config = dict(
    train_examples=39062,
    time_shift_ms=100,
    positions='sincos',
    residual_init='none',
)
Rows from block 2 of a small sound classifier, named by matrix and row number. Rows with one number belong to one neuron. Each number is 128 + 32 x the weight over its row's rms, rounded and kept within 0 to 255. All counts start at 0. Numbers have three digits each.
After each neuron's rows are labels from the 100 clips, of 14976, where the neuron reaches its highest value: "lies over" is the class under the peak. Only what is clearly more common there than usual is listed. The data: songs of 200 made-up bird species, synthesised, often over outdoor noise. In brackets: how many of the 100.
# fc1: MLP up (model.blocks.2.mlp.fc1.weight, 512x256), inputs 172-255
# fc2: MLP down (model.blocks.2.mlp.fc2.weight, 256x512, transposed), outputs 172-255

fc1.174:145097139094116079153130124125081117153174168176144142115080161084089175093140110122111096121120115145106067107106108163217089182130095138124102153149107104111152125123171101170098093070109108163115086131134141145139128105147119078196193099145118193128
fc2.174:104106131144116176130109101109115114153122154152109174163167138131146155145135166170094176186117166119179137126112090090119121142079229108126176183142143161144144164061083149112072149116103145149095158168114157152107143109144115086106166131096122143152
lies over: downsweep (27)

fc1.354:115142108049118125158184131135172089065133164158092128095153100078067157104068170133141114157187124109140109133135146154125132089163102104100097104129170136118144115155188104112139126112136108120091095095124120164172159131176132124119126097146084151113
fc2.354:137110120097115112093120171109086153142092175123155143125132148133179173144131088123109159091150164153136131171145130127110106161214084116114106125223121142126147165124073159179136134169127110165152098104142126094151140090115112157155096136095173115143
lies over: downsweep (41); steady whistle (27)

fc1.356:049127128095166136129121117132071109082140171119040096159090085144075143147141150121120121171167099073167181152114141141097087149125155174084123117134170125114108125141124159078171092126125097199103135175127094121118137085105110138117072169017188102112
fc2.356:100074112113124183148090208185106174154209142073116123107135123147098114109110108130122105064114076131078133137135096078117147106131068157137099153118123107141117142079156069121155091160123121159140099215124161084074088133154133167154110103126140100126
lies over: buzz (48)

fc1.472:153135094104131062109149168107145218112120175118105073136145140157122128106185141158087126125146121159161127173110124063159192096120125091066126109200098097148132103101179104121100138097161125078079086142074093154050062131119090112123090130125156183115
fc2.472:152137152172162146124113096104103108067143084095133123155099122137114113144139155109094119019151133135102083151143103090137081129140082150125134120068163113116213172115145122121115069129114030128112065088113127115170116129081178141107153164119108115107
lies over: downsweep (38)

fc1.268:115180123077135094127081118115116135112086135129111118117129096130145118146157098111122135150151127144121086118131175150180107108049115133096168130076150063088120113186145100111126120173182144117089138102095116112147119111114122104138098149175124115114
fc2.268:078193153120138136152157122148149109192177141166094109107139124136086143117134132120123087169095130096181110132111125161152153164143133162112092130126161150106161167119086115187134216169171101111092070125065116084184131107136098115127100160139105130119
lies over: harsh note (25)

fc1.363:162139091119063113163141108110144141198165158147143169099090095157050110166098162092122133045126117039107138135111097214142048105125142194201129122174207139120126170075140091101125124113145149136155150096140116127162058096144193181118167177166120103142
fc2.363:117111118166114121103154106156164176082213039191100138102097125110148154148139126152098185134065086086079091099121128149053152190166173108099130158150143112122135151117129092167107180110112137170113000095114120153148140152110182124126113131129132153152
lies over: upsweep (31)

fc1.435:110114040134169109110098109120094185096202117111122180118092141081160112104159169132105099095131101132125207136147177176052105155070123107115165079140148105086103120124151120088111134052151121142150092157109080132119067146127102066175119181164169071127
fc2.435:134132102162139150128198136109164095114148113162106172058134145146133109104134140113098113120163108111062131094102158145133120198123097192130074118088083150085192190149141131140121178106087091138145105197101134075112116112072114149193116127150129163059
lies over: buzz (26); downsweep (25)

fc1.226:076138158117149138070148129173073079134164142200168108121164104093118153094153145126102124157091124153112118091099045118118121144169148120099112117142118130134147105086090149167135119168084088144089081056091168134177119151101164146129133129098045133121
fc2.226:147086114156113109132136177167178135123118079177084136090155114144161177072129189124161087170183104116056163186155143112158172196083139119082111129106153172146137115123099132139098138143163099192101174114157131134178132162119154121168108080113137194086
lies over: upsweep (28)

fc1.28:059122071145121135142201112114186117135153102120158171085111108172150118130109151164087107175149119127166158152115138085125182116142107138116173183137124154139079099135117048168102205148114163155122176095135146110123117149117101116100113099087209101176
fc2.28:123090148010158163126088135134119151125137084107137115118114115150161083159125157118084092162098074111152111103130144115162144127104119137225117152171132103146078054171158067138139175173201146124124087139141135134088146114153180151097114136104154178179
lies over: upsweep (34)

fc1.58:113167121145157121124112136164103141154127116079166114127124098103148106135119142154149150100146153107122120153137155072126095133086140141120129141120122123177139101123158116162107113154075145098088148138112108052089141146103151218063139123129134125147
fc2.58:117146225182134122133127114104124114210046099094120133102137075128130115148105078146131157244093098134126101113127125131151143161109069106083081135150111118125172132147075128102174044133136115141095114144120053115097147125094111128113098140145129188071
lies over: harsh note (26)

fc1.280:144129088155117135158156141139146173121067118115157133154150117128146145106164055145074159116119135165151106097136104172168112128099190140160175126069157145076130087137126108162137074131157129122100119116100081159136129099100128132141196119096097155184
fc2.280:107138054098149174104157116153173066110169137176099181161172131160136123114138120109142114140080161086124132104128154101169128158201100114131080140179163155139139070129081068060138127090095138152159164195140138137075143152190153129113161141134078151094
lies over: downsweep (29)

fc1.396:109138072124138131158154146139089183053111118079117097140135096137140123120125070104135139084105098138156167111123082113142151060152048109126156154137128121118187112117148152056094106138132094129133106189105137094142189138088119114148132198051100165105
fc2.396:128152158162140142195193104104151118116218106128152147103121083115099137128171187157071154138126114159080185145119115117135124113082145150068092103086165139167142133121155094077101094142075150120138148135121083115129184139109101132078125159134053147141
lies over: steady whistle (35); buzz (28)

fc1.308:164139187091124124107135166152084138080098087163143121129083178127163138116116120132173104141065131097161122096112112046143138075176117186133107146175120104109107112038083087159108096077146159040019108094150171156117109200172168095174128105125173150132
fc2.308:099109110137127135183098062073098152125094094162122173167050138126220083159121148119163108148165115180162137135142171132156126138130069132077085151145207132136122114160083091140152219106149090148156094183095165177156085132080092107148133113126111141104
lies over: steady whistle (27)

fc1.133:103064188149121074129099142106110180120122104110056188144077127142100152138131091144146070105110122103165106112106117215157130118126122100126120145135107084153171103126161131113139135178077154127131191151120117148069200146150116136118137109175114113082
fc2.133:118101115097156168066095163201120129127153062092170105081175191134128115112151135139125142155164107117104139108140129159136120044154141088124133091146081158128111111151099120106145119167220172131190125134098071103136178095098180161125131122180111121138
lies over: steady whistle (28)

fc1.157:134126108128166148162099171103113155088171136117168123087148147135083083142194129108141151161110154103175139176071092209144159169123118185187096133107105161093181099110077135120119103073158103088155118155138167093129099104154142091144096205108083158135
fc2.157:089130143164129118081035120152166120114091082117198144160143120137166132183122082143140121160168148128123167139096130171130133140152119092153029121094199143130083183135178084133127158107146183158111129168085064093115183104081148109104108135163168115130
lies over: arch (33); downsweep (30)

fc1.349:119149180133156129132149123182115158092145101093121095107126139161133090107084099100122125116159149096088101135094128119093125127105120131108126164117170170083155184053132122122093102104166080107182094137080137082121132203117146111151100132126137100111
fc2.349:139120169152118156138139170083060130117205205122149131180140138098078092097169138103186121124088174115147138106159106153159111075125174092049163163070139114115086136170128086132067076154119172126104143203125137152192135126154153150120134120164108138131
lies over: harsh note (27)

fc1.154:133185141124142133143065086171211133121155124150083122122093078189126143111141158122118105045109085211175142122107131106110126114156081124118052141117111129129131141106192110100143086150099094068135116097134159159124076086106121127113127111108205208100
fc2.154:121103136118143127110108156069168131137185132191143132111044158095150078078113145068114072187115118064150137148113128134125136139072156114135140127079163145140229142175183148104071157130095122143139159113144118144129120165137148107095162115134217060186
lies over: downsweep (63)

fc1.479:156155125114168160112128109131150113115160098137175107078135181059083113155087173084142147056157160110111134143149115130094083197080111086146136095140127175111130134113155098121157120105108102164092142176106089098084103189142132137160141077129103133085
fc2.479:177141122074158168155100144096139147141156113153107180124122093143133090052139158108072145115156146121190129106119131115146163123166117159137136084096115118175123138092116136141107250111087117127151129150130139165112166141144104096164128083124061088108
lies over: arch (26)

fc1.379:180157106082160113082154086120148127099159090190136200153088101115120227097141088117159099051162150155108088118110093127106194084092182088063143163139160075137142129099109097156133130122152096149101153100159188125112164136087131199110069139126120142104
fc2.379:151141117168147146129092158119137175167051112111172072100100095080126159128148077097105180137148145100115157127137133170076140195131082130138114161178104133086135117129103110146177093173123123176103144125144121177119104118083144138151131121119173079109
lies over: upsweep (36)

fc1.290:139127146096155158082148092177060080137161105162138086176140116063121142117131120080190144116147118115163133125134131104134104131102129151097079113121157138179166112107144105088164104159172151171147181157133173060128092186060163056144082090157140134110
fc2.290:128093146097135076121122158065135110122038168125116126133125168133180148114168169106140090186117153173124104133140128129106135235153119169179159154115003127118164184138095148090179154133142115177096067143113116066101121121158163112131146097127085147146
lies over: harsh note (45)

fc1.166:103160138147129125153065135133127134118137077094146116090107101117115124124146183076162130096128176095133133102160131169164114150092089146155136089123123114111122125159116114116109076154057109111108121116154109127126151193159109147128166128112110130089
fc2.166:167116133069071148113085089131111105100138104089143105108073157123082157131122129079126075136151117113214092151127148093137156155209072094193149105097140104082097121147152141149131177120158153169105135171148133110118119100173155108152154139134159085119
lies over: harsh note (37)

fc1.211:098092174174210186054183104123150103095075125075094106093085116125089197173150128152103079114209091165190147135137178095121115148147110148185107148182176203102136138158106148095154070127139094125101095178136087097050146127090050086134114121096130123077
fc2.211:136089103163142155145126094107169126167110140109161070080127144115112110152147126131096175125091080112201092118157114103116138144162179110041086126067140153144100126170124111132141188159075139079108233140154132110106145174122151113158072109099132165125
lies over: upsweep (35)

fc1.173:110109056140158166127074070136099127093108107075201101119118150120145129166114099113092144133186129138150109138133134126112162135154134138064136145107127115098126147133114072097112107048184147116095121111196089118179135255132102141094108139066144108087
fc2.173:130136129165101190108156160114095094139026155088102149108114159123102116114127158111092147179155131190158117151156130139122129059073090101077154111194112107173150131134227152155146137130110141107137095163076121109117101146111121125105124175088168112070
lies over: steady whistle (42)

fc1.465:131138175112145133071143182083162111070198111120174136147072169131135080083172073119098177126090099121085185125106191180104129163139111143088109159159162150129090109162165076143097128100165099078156120185146156116147157114134161114132118200072147092061
fc2.465:107126125183132090102114141111142101128198098154161111172116126124141109115145132121130164084145118177102140122119150143145105206052106135048121106139131168063086181089158091108136057100160131127109101134136166221151122141130118079143106119141125137050
lies over: upsweep (31); arch (30)

fc1.353:152157171132119103108114197093122118173202078112067175090093136181108115077130157097113097086153107186082093100151126082078188069102081133073078135099151121130155134110103122138111121132115133150116128167091109125167097102128151130103129231159162104095
fc2.353:127109126145120105100149153153122151150133133113179111112155142122139156131107141113075141087107126075162152143126181099092121055076141118163177120149112133143162183112113128125090089120156106142103018073165095190098125113156116101083159176221118091124
lies over: harsh note (29)

fc1.287:148121133107100171130161083152169123102112125133155131092121174137158148107112212155149104083150133199105160065120164116135155125119119090157104084141062072068067120093175148181188118134106153130173055113153110187082111155131137162155166130091101045090
fc2.287:146127129113088078155085082197130156102129172055067168105170194178087185116106146148142133068164148212105134125140161159061106146153142171153120162173128092078178128096073164156119177145104145147048126133114112131168119148161129103126120145162134129117
lies over: steady whistle (25)

fc1.484:084143094104089121155052157184131151111214139076138136116166162124087112128159107109121085121115122147139106190121116128115074165167086160128085197083132154130132155099164131148106141196128084117114172183092132097126090066050121141111075115152137123094
fc2.484:135068168111095147153110118091175088132158123156133132176141093113102133094081159177110135116084132117146140128117133119137132155194169107133075151092082103095145119190065093140115114096123182150160124108174124129115149094137147110168069124151148172139
lies over: upsweep (47); arch (40)

fc1.357:153126139137150084139091129174087175089178098119121104101124124180138159101098070143160172112157114088159102199199134104105119105133154150129138106165163152045155142119120150135178139106111133143095066129116120124113141126096099167171142118105176124159
fc2.357:102117160087133163080155110074147142129142166118061135083141072116090134120108153119161197051084134055143092118066125102161117059130127117090134132113114153146125050129127155124146089109111178103154164105150121108185141123121077089114165088111087050143
lies over: downsweep (40)

fc1.247:156164126119192094156090142147126108092125186142189174111060150076156110174149134160101124145166130043121100063123102142108120120163103135133158131121090209126155132117175113095140124162142111161073154118160108157126080105142087157105152130066101178065
fc2.247:125137140090161159143121176103081105147122173157040133097165133161129123117143169122116179117131076083105143096103090166203090131141116143156072144155160123165182096150079135150159182158158132125123100145161171145092064155129108087145135104163146089105
lies over: upsweep (25)

fc1.438:116155064110081067098177125141150135071075098136139093119162133169119156120147074103079150117118098112098169077114085155108097131125095104096183129140127153120111108127150164113101139174169144123158133205131115113141140111123096145086154151121151103119
fc2.438:094101076188133144085048124142089120157183199133050091119078138113148160142149166120132159155136147153103146115154152028143103058134062143104122076073154142115073151122094118149072121070178093127114071092113167071165123126098146139171137094164095131130
lies over: downsweep (34)

fc1.267:094137100168202120140133150111057199114181097126121137089095126106143126134159160130087129133109058107104169130139079162114118142141098124103114174164178123086132106093201119092074146084159124159125122116102082139099101209105165132103058181094130106164
fc2.267:129151222071139094111168109158125098145138086176133156169152175093120132135151133132180160146125101135119143088119194167079098066136102167124155129092138117179103169173118130064118058084121170110146163187112116116130114106132139138099085175135057161122
lies over: steady whistle (47); buzz (32)

fc1.128:073084121154138090094166139157109193144149126084134076169082141087152086116123118132139035012127107119087086136145131125144130107119138131097111097145151093175096183091136148177085177077166157134062116065137143154190139150111209156097159116114123152130
fc2.128:080140108149114117148166114160151092186195118163157108159102071119082120124079134123144154129156143154126160144145145120165085071141107132051084131098165132114176126098027123127157096166180023115146132149172126151126099171114102115136119110115072120090
lies over: steady whistle (30); upsweep (29)

fc1.279:115106135150152066110149156142104135124114107099148146087198151112096066090139129175148134096139087136114120169120154170114127141146137162182074132117104117162110101120150157100058132189067156153110057105157140114113110156084113089100143121123145113138
fc2.279:133109061156169090096095060160171140171141119103137131136089134080135139134143126134114096186108143050104100158131158141128112140100070088104142169122093134064076076101110079128133131149142131183139116153136143060130102094180119090134153123198177061140
lies over: harsh note (42)

fc1.461:107115218095135143134090135141152180118156087112136105127109166099147105137103080101157099155144150125183121111142114118119110159138205151123134082126051130127138114137119162106145129107103169093142122113119129125185153201113098099156163115212118139078
fc2.461:137125147109080140123153112052129130138062165199106116106112142084118133175128130173065119172103179076216151139126117182129101105140184201150099106103152093081135136149212152122119047137158163112130109155086126114142139135135152164169144101125093204095
lies over: steady whistle (40)

fc1.406:108133106108169143178086057137124178161073081134172101131170123112155143137104167062179086113139124163109148149181126151076196139154128050127125137169098111095163130132129116110179159071118161128142155131192146112149138129140124131160051183137092123129
fc2.406:129096109127164146111179113118171177110152136164095174137114090094074128152189206140140159165127077099081139138116190136134100081156124131071163110121145144100098101171133119115109170118134188105154209086163134122116083111152098170179144084128106108117
lies over: downsweep (35)

fc1.263:109138142059125087141106162144153090084184124143121133105107158061142109092138126187100118157083104137081175115140116145137152109096060104169104136102149100070141106079127079143117125063169139109142103185094102132092092146101126085135182207126197111124
fc2.263:139167117138112131122130196141085115124253149115194128082124096117137150103126143099140094177183135132088104116148109131110133121161053124119165121119107114146197076130189099145121162144125139107157106114116107120140139102102166148136117164152135133149
lies over: arch (43); upsweep (40)

fc1.192:170155122112109076136087154164066196085167137080140083099095084122128148134117179126100146111123127153138187105106169135093090135089182174137147165092143223131160171137138165095119084167152117203115159121120116139090143138162128081124149113096139161144
fc2.192:141087100144131184143133133090108119094115124115092126119085154171118120135118146068151119097078148114158120061108093148160132125144085170128121128090160155191123105113097128120166117105152186157134061122108210127131119148134101126134095095104089057121
lies over: buzz (44); steady whistle (37)

fc1.409:115210139112044096110158081124078109058099152155169108066122099149081119051078128121153168097118092174072103143124097125086107125095165197163104112145123144109167115129222134157102162097145114075134122124086126120137118133111073138105079128142185132112
fc2.409:122092103116098086146090182142162132100120120193089173159167134104129124134149145173076103107105125081108118125117147165097154144156081118146118129105094178122077099061098104155140155117099156143153100156151105153085042107111115161150153138148134106117
lies over: upsweep (25)

fc1.44:107121161166138146117101211130122125103160189067141134111086187175151080122112136177152096111125104145152084163140143131161152072118146142128169157178126117132123129185144077126135134138108093139114120178169154126099143083115114143164112119129130073081
fc2.44:127148104127117112093201188119124127134066119173128119110104117142136110107105147093103145032182068085155113097112128104147180157136093112147137131134098127166053168114155138153143147176153202094122133082117176164115148107084156114070188125143128093051
lies over: harsh note (28)

fc1.111:164187173149092134121156110114192116144107124156075138107107149106200185148124130132124166123092115164119137019081118159112123061119088177157118110056137123204175155108110112144131118124143110120126116143090192148152107173080154107152112139106098147120
fc2.111:085152189085120165140133108149106121167162129202125116082131107105110118167119118102168123153131167094123119140126088082135047220084170119119143119127125067207079137141162114150144159117095158084117122139138158091124116151154141121159106124120084197155
lies over: buzz (28)

fc1.376:090154153139126128140147156176075090136154159134089104187084177116120167145175138097101169094088126083168110149109104071163090084108088208128110110084135185120131099107156107158103119038158124145106102166091136120137127110118057091137141131102162122129
fc2.376:122116133156166120095097063126174159105176141152176131072130167125149124129152166111134135075105082140189113095110117137073142124151116092148117134051166131119125081185079086125135134129130164149155079128154195189088175144121093175104158158122067192185
lies over: upsweep (64); arch (32)

fc1.343:095154136066104127144123113122189138122148106108183144055145086143135176109223213048089119093157132144146158116125120096056137141135124159125122125137174134173115111118095144150107077094116102144096199181165155123201100107098099123134195109077169107161
fc2.343:117040128150112121152086156116122146139091121116179162065118107126127094124060099142117148123196133112170063143102151137169118187194125182099132140105111104159093043125176124132130130098160081140139147146128111184089180117146115100116127107100127142149
lies over: steady whistle (58)

fc1.242:101159165131154104072121144088087111121092073193180134049203095087153147128150093131110153125141121127126127120109163085102169136089130166139108123136169107088135124184165131123120206189191114164114098153156202109109151145176131096155173142093103134112
fc2.242:104104184169135146146162169136162163113086114115049123157122148135134085127137060074124145024121091116113142153133094145116175156107124189155136104125101178125094228107138145141111159169200151149154085108140113185116132141165127124138127206101134137171
lies over: harsh note (25)

fc1.282:099093080084091172140121115162148155071085137088126087105126148132107156104136182092106102151110151098115096087085114105158125147137102132121137105233119161133160098112109124184093147118107149148124128106105137092067127143108138070079123097083072132177
fc2.282:113083123094169099099059068114137109120186070130127115079132136141111087142156055114157097134139145145144141120132117101110120090148124151146126127172177092112104082108085103078046061161099204151115165115130124139155135117148126108115105123099149065125
lies over: arch (37)

fc1.89:077079131178081100136094144123161167090129168130122173108107103119141117146111080085135079102127204123142171092106166139123122116078093138088203153113192070115147092101132114113096113141110155163121140110119126122129122111070118145090088120096217099072
fc2.89:121159115164130171107053166042115103134140128117156141130080155150161132129117138136134117099089143196130090083170125107153116187102150150149138165142110113124125061148157110089147167135167156081115125120143175139104177153193108165137108097045113109158
lies over: downsweep (36)

fc1.275:128198153065205142147084152104114097092119125110071127109146159105116108099053091144126159084160134213121124159134093132088116075073181173133075050143136094149240156105090123121168093149104121101149105109159092142097104148167110125142089102087097202099
fc2.275:105107168072163129132130178154132154094121122151102137100102109084089145185150166115106126195140138166165097126119165126075136198148215087138082112136146166121100201140159131112132141120128141164126036150119078130154131069136095105161152077102109193181
lies over: steady whistle (37)

fc1.304:146103171116158170101040186172187156101133116127086055075124111149134130102108152165141128085104121129132154130165200137112121115135102127162122077103127093137098107114122171113141143138122131201117147155113114102075102106073083130113155152067125108128
fc2.304:103156074178121082145123070171120133140166096139155162090145103157136082159163145158112129102099186097113151091150143154111144156098121098137138081169175118143124141176087134106095143158077177111157099099123168088178159082160124150138121109138196189140
lies over: downsweep (30)

fc1.271:076084094092086110158120199123096125066151187124106069158153125085076121202128126156118103038114045084110136095131156105037159114117157115083164156158126179123068094144176171101110111092089097146157181133125144128124076090138108107135076101175112114120
fc2.271:104115145059113113091193114086097129156144122147128184070107190144115163087164083115141157095109117134130143126104131094095112129127060126167119107124081099088106111141125159123126104166183063147123151036105155125138138137154131164107108134108069114185
lies over: upsweep (32)

fc1.378:173096167186187148192104160116112116117195120181128110117073138143125092121116066058119142082118088098161164129155148104147087134141114131166086144168076104147111141102139063125125180132135131166130128124124147138147081137141100137116080175138115133133
fc2.378:090132158057109145102132068089145100103219128129162148156157167165113151113103081121123083187094142178068136132140121126087160087194145181199113120112142135152136147123037073144106157151093095077128091100134124114164190111076115096084139159158184113135
lies over: upsweep (25)

fc1.122:139094127135126141150111084079133170147153094129058130112131138135133187151118157104111070118102119103173172192129110101115104136085117138142118104065105084042137143058130199146120120123050169152131130122177154038160096148137156159092143143146107181118
fc2.122:162094147086113121184128086092132116171135112101131169154139120147179141163122117165142110046139076163173148142099125100119111112106178152092115119116175150079129119118185161134104096110118126129127054189140165099126177175126205149111110106175117080119
lies over: downsweep (28)

fc1.371:075133101101126127083133128153160146087124168149059103136143138028163115185139129181152116082109082127165186143128154167148126138145161115090105162110112135142066176139118104098110144053184086087122092160140087147145135190118139115169108090084164185142
fc2.371:112121115127170147121185154148147087160120159060134121172087056160072121186097169123162152148052126157145114127116145154122132166159039128067100167070098154139080132090158131115115073038144124151129122087103114115099139151124121106150130118102203123086
lies over: arch (54)

fc1.181:188142127135075112166136158103098135104195131134161147127146115107169125070143147106123124186178104151150162152116098071119117126154147142091101115095132141168095087127135158166175082109116115119135153152066037238152142059141076094119127115140172122169
fc2.181:074103162119166068134224197102158123121049121068138115134109140122100113135164168121161124098158123157130144137120161134115168049138047094047127106106139143121122200134078122137114178142072109187153131093128165129119151106107145128163112139127158113126
lies over: harsh note (41)

fc1.201:125134126155140175094082082128112167109151135225100140038125133150078088189059097089094106149123137151101126105077121076135139122081188111131084148101133162101104115197150180125112160009105137136107108093138187074224067140116142099172134128129150103094
fc2.201:081131152174140092143172195123137152137120107203115100092097082131139115050172128167128117095113088086139118105098138133106161101184124179094164098097121087095117143122130120159065115142154081132115108109165243105110123146139151155115091119164161131114
lies over: harsh note (49)

fc1.165:066094113095112123129090112125115119116098120102145156141123106114163160134177110148117155083167086142103108090149118117129169103096094148154128162127079154123152115138116099118065100059191105127151171082133157095115062163149121103090168145127161127150
fc2.165:071162129130163129157150133063111153123130103094087140187170117085118176115121090127144148184129087162101115122121105163090121191119178166103148135103152168129089177154160070122139161178130125129123156126106127085133103117064134142138121134085147160099
lies over: upsweep (55)

fc1.483:130142130086138154145130111081077072146126114129143108078196114202085098100187130093142131131146084109179236120107157097103092104116146111112134073141159144104110115135188073140103188100102146117106142159144112157118128166151145105099098088013162133115
fc2.483:077115149119135081188070099073156131138106165134167134152138069144153108171183084134141177124157162071141105148092115136045141112194114144139163097117113129194109162139102063134155073140091158125079047131171143112128163118142154124109121135044159113189
lies over: downsweep (28)

fc1.158:107090081152161106070117125111101120097187099100134121113141114084094105119121172165153150141170144146180162129119146182215124118139123160131087108142072147110116137081105082159111130112112114127106183139134098124100151117196086126116131141125150133071
fc2.158:140129107147122124144103144158114098127117136170181047161098085092108176117062140120124127061131141089099130176065101142158122205105065120105196154145134167122120113157076099113121128088161129118153171148152128103139167169168086144144142162149128144102
lies over: harsh note (55)

fc1.236:171108095104134153178122083136079124078162112069168134133115106171102061175164114088096085112125108127063158101072134074125145086160143136183121087093082090146103180106171150131125111130116092112104161204119115075111141104112156120172152133130118082089
fc2.236:104167133166124126113114103222132148151154134145141117066095149144088098150166138102115100062150159095159114173174153121115123105099107088204145096191083087086107045130128065045124150105146097163167080187105182125149107143122157118158144061114157155129
lies over: harsh note (33)

fc1.325:126174152117171113155127101112078171145123066146133130200103169079164083043087126182163094055125114103197147139130118120155105160022080075137162083159136106117131129121142141130083104110114111089095118173179118225136137043171130118121120146135142145167
fc2.325:138095114074099104101163131188125080165091094075139081126100168106138199100171153131136007167113162139097144103153181139138100133089145137122113126185116121139143072139174120158116195128087092057140135109140088106132158140115135100142112138079130115118
lies over: upsweep (35)

fc1.143:093099103140155115144088137161082130136188133086107181102124172094089150086094074122101162096159132047147127138115150091144143158084090013147146125191158132109135078224124138158102131148166166177193121126132161126091157083142129112120141200121152101069
fc2.143:137142135154145138117130128143107151136208102127132146138194088168160100126163122131117073098140113146124112093135104135136113154099113126136119167093156148127168146113117198073154212146112110139103248152143129091151136111152134129144129148144130161127
lies over: arch (42); upsweep (41)

fc1.87:148145135097146105076123109106097131096140109152137103198153080139166104119217083062101151033121134115109140118078071152117126136197095140134106104051185189118120122087144212111135115149163128125152123117112194145194093124132093069181112123189096121095
fc2.87:118127120128126127153117129092149135111051133173099134173126154138174140155143089122093165172144093183206117123142103168090109046138071131133163122157083108133094173161101113125116153096085109096115104149089113051121139118062132100093111128139122153102
lies over: steady whistle (43)

fc1.434:140165176057227092161132126095117061091143114108053108121145113121125162115172155135093120138151188096152255133104113143122157048163110119119042115148164097125172126150149106095150136147140115111150100099168137131134158098136138098170123091084147141126
fc2.434:163150132060092150123081125109102145125095121160109173179120108089148154120100101145116157122136133056131119143088122128075154211142145132137085118103157119129086136131175120193102153132135075137111097122060141149118083135130089101165154142151108193156
lies over: upsweep (36)

fc1.398:115156111112174138121113139109157174117137093093127189102169085108042121117120134146115074108160139108130160147078093172125105141140160150101146083102161103116132195214074121109149151141033110162155059117130129168144039144125135207099132142157128177148
fc2.398:115081102101145111097084152192156148132037137117084139154109162140104171115100196126178065105174128130082143134121136151188103106116129129193171104151099151115134063135187107109072131139159208066125055179115102131126121128119127174120140140156186116103
lies over: buzz (29)

fc1.496:137141086093103121167133159152108125121060168170094098119140129045114127087162103159115166155106152120067136151095114094109131102137175127096101122137142124125213142121144186132127077122164163049156098111110173044157175135104100064150089151076118124117
fc2.496:124165157116143151150142125107158125149090141001148116146070160143100112137117102142067159185057142101148127084115098134156113178127135142061126082136105140111087156129132106155098144171210094163157120147126102118130116122100170145107137141130144142117
lies over: steady whistle (31)

fc1.8:162036115147150129104164088141134177115182073088112128128141101163124113132114152067108123112086140188135155154141129094069134163128100107121142147140110145104180141097094213089126174052125141107128101123101126123110130112098100099161115155156101071088
fc2.8:165140116098101159150137133126150132071154143096127151100105139154138141080152133128129134135127196060143161071115091153114138119112196151132079152165117114093207094139146097148123064100147077146090201140132098094108126102113110088081115125151138091145
lies over: downsweep (29)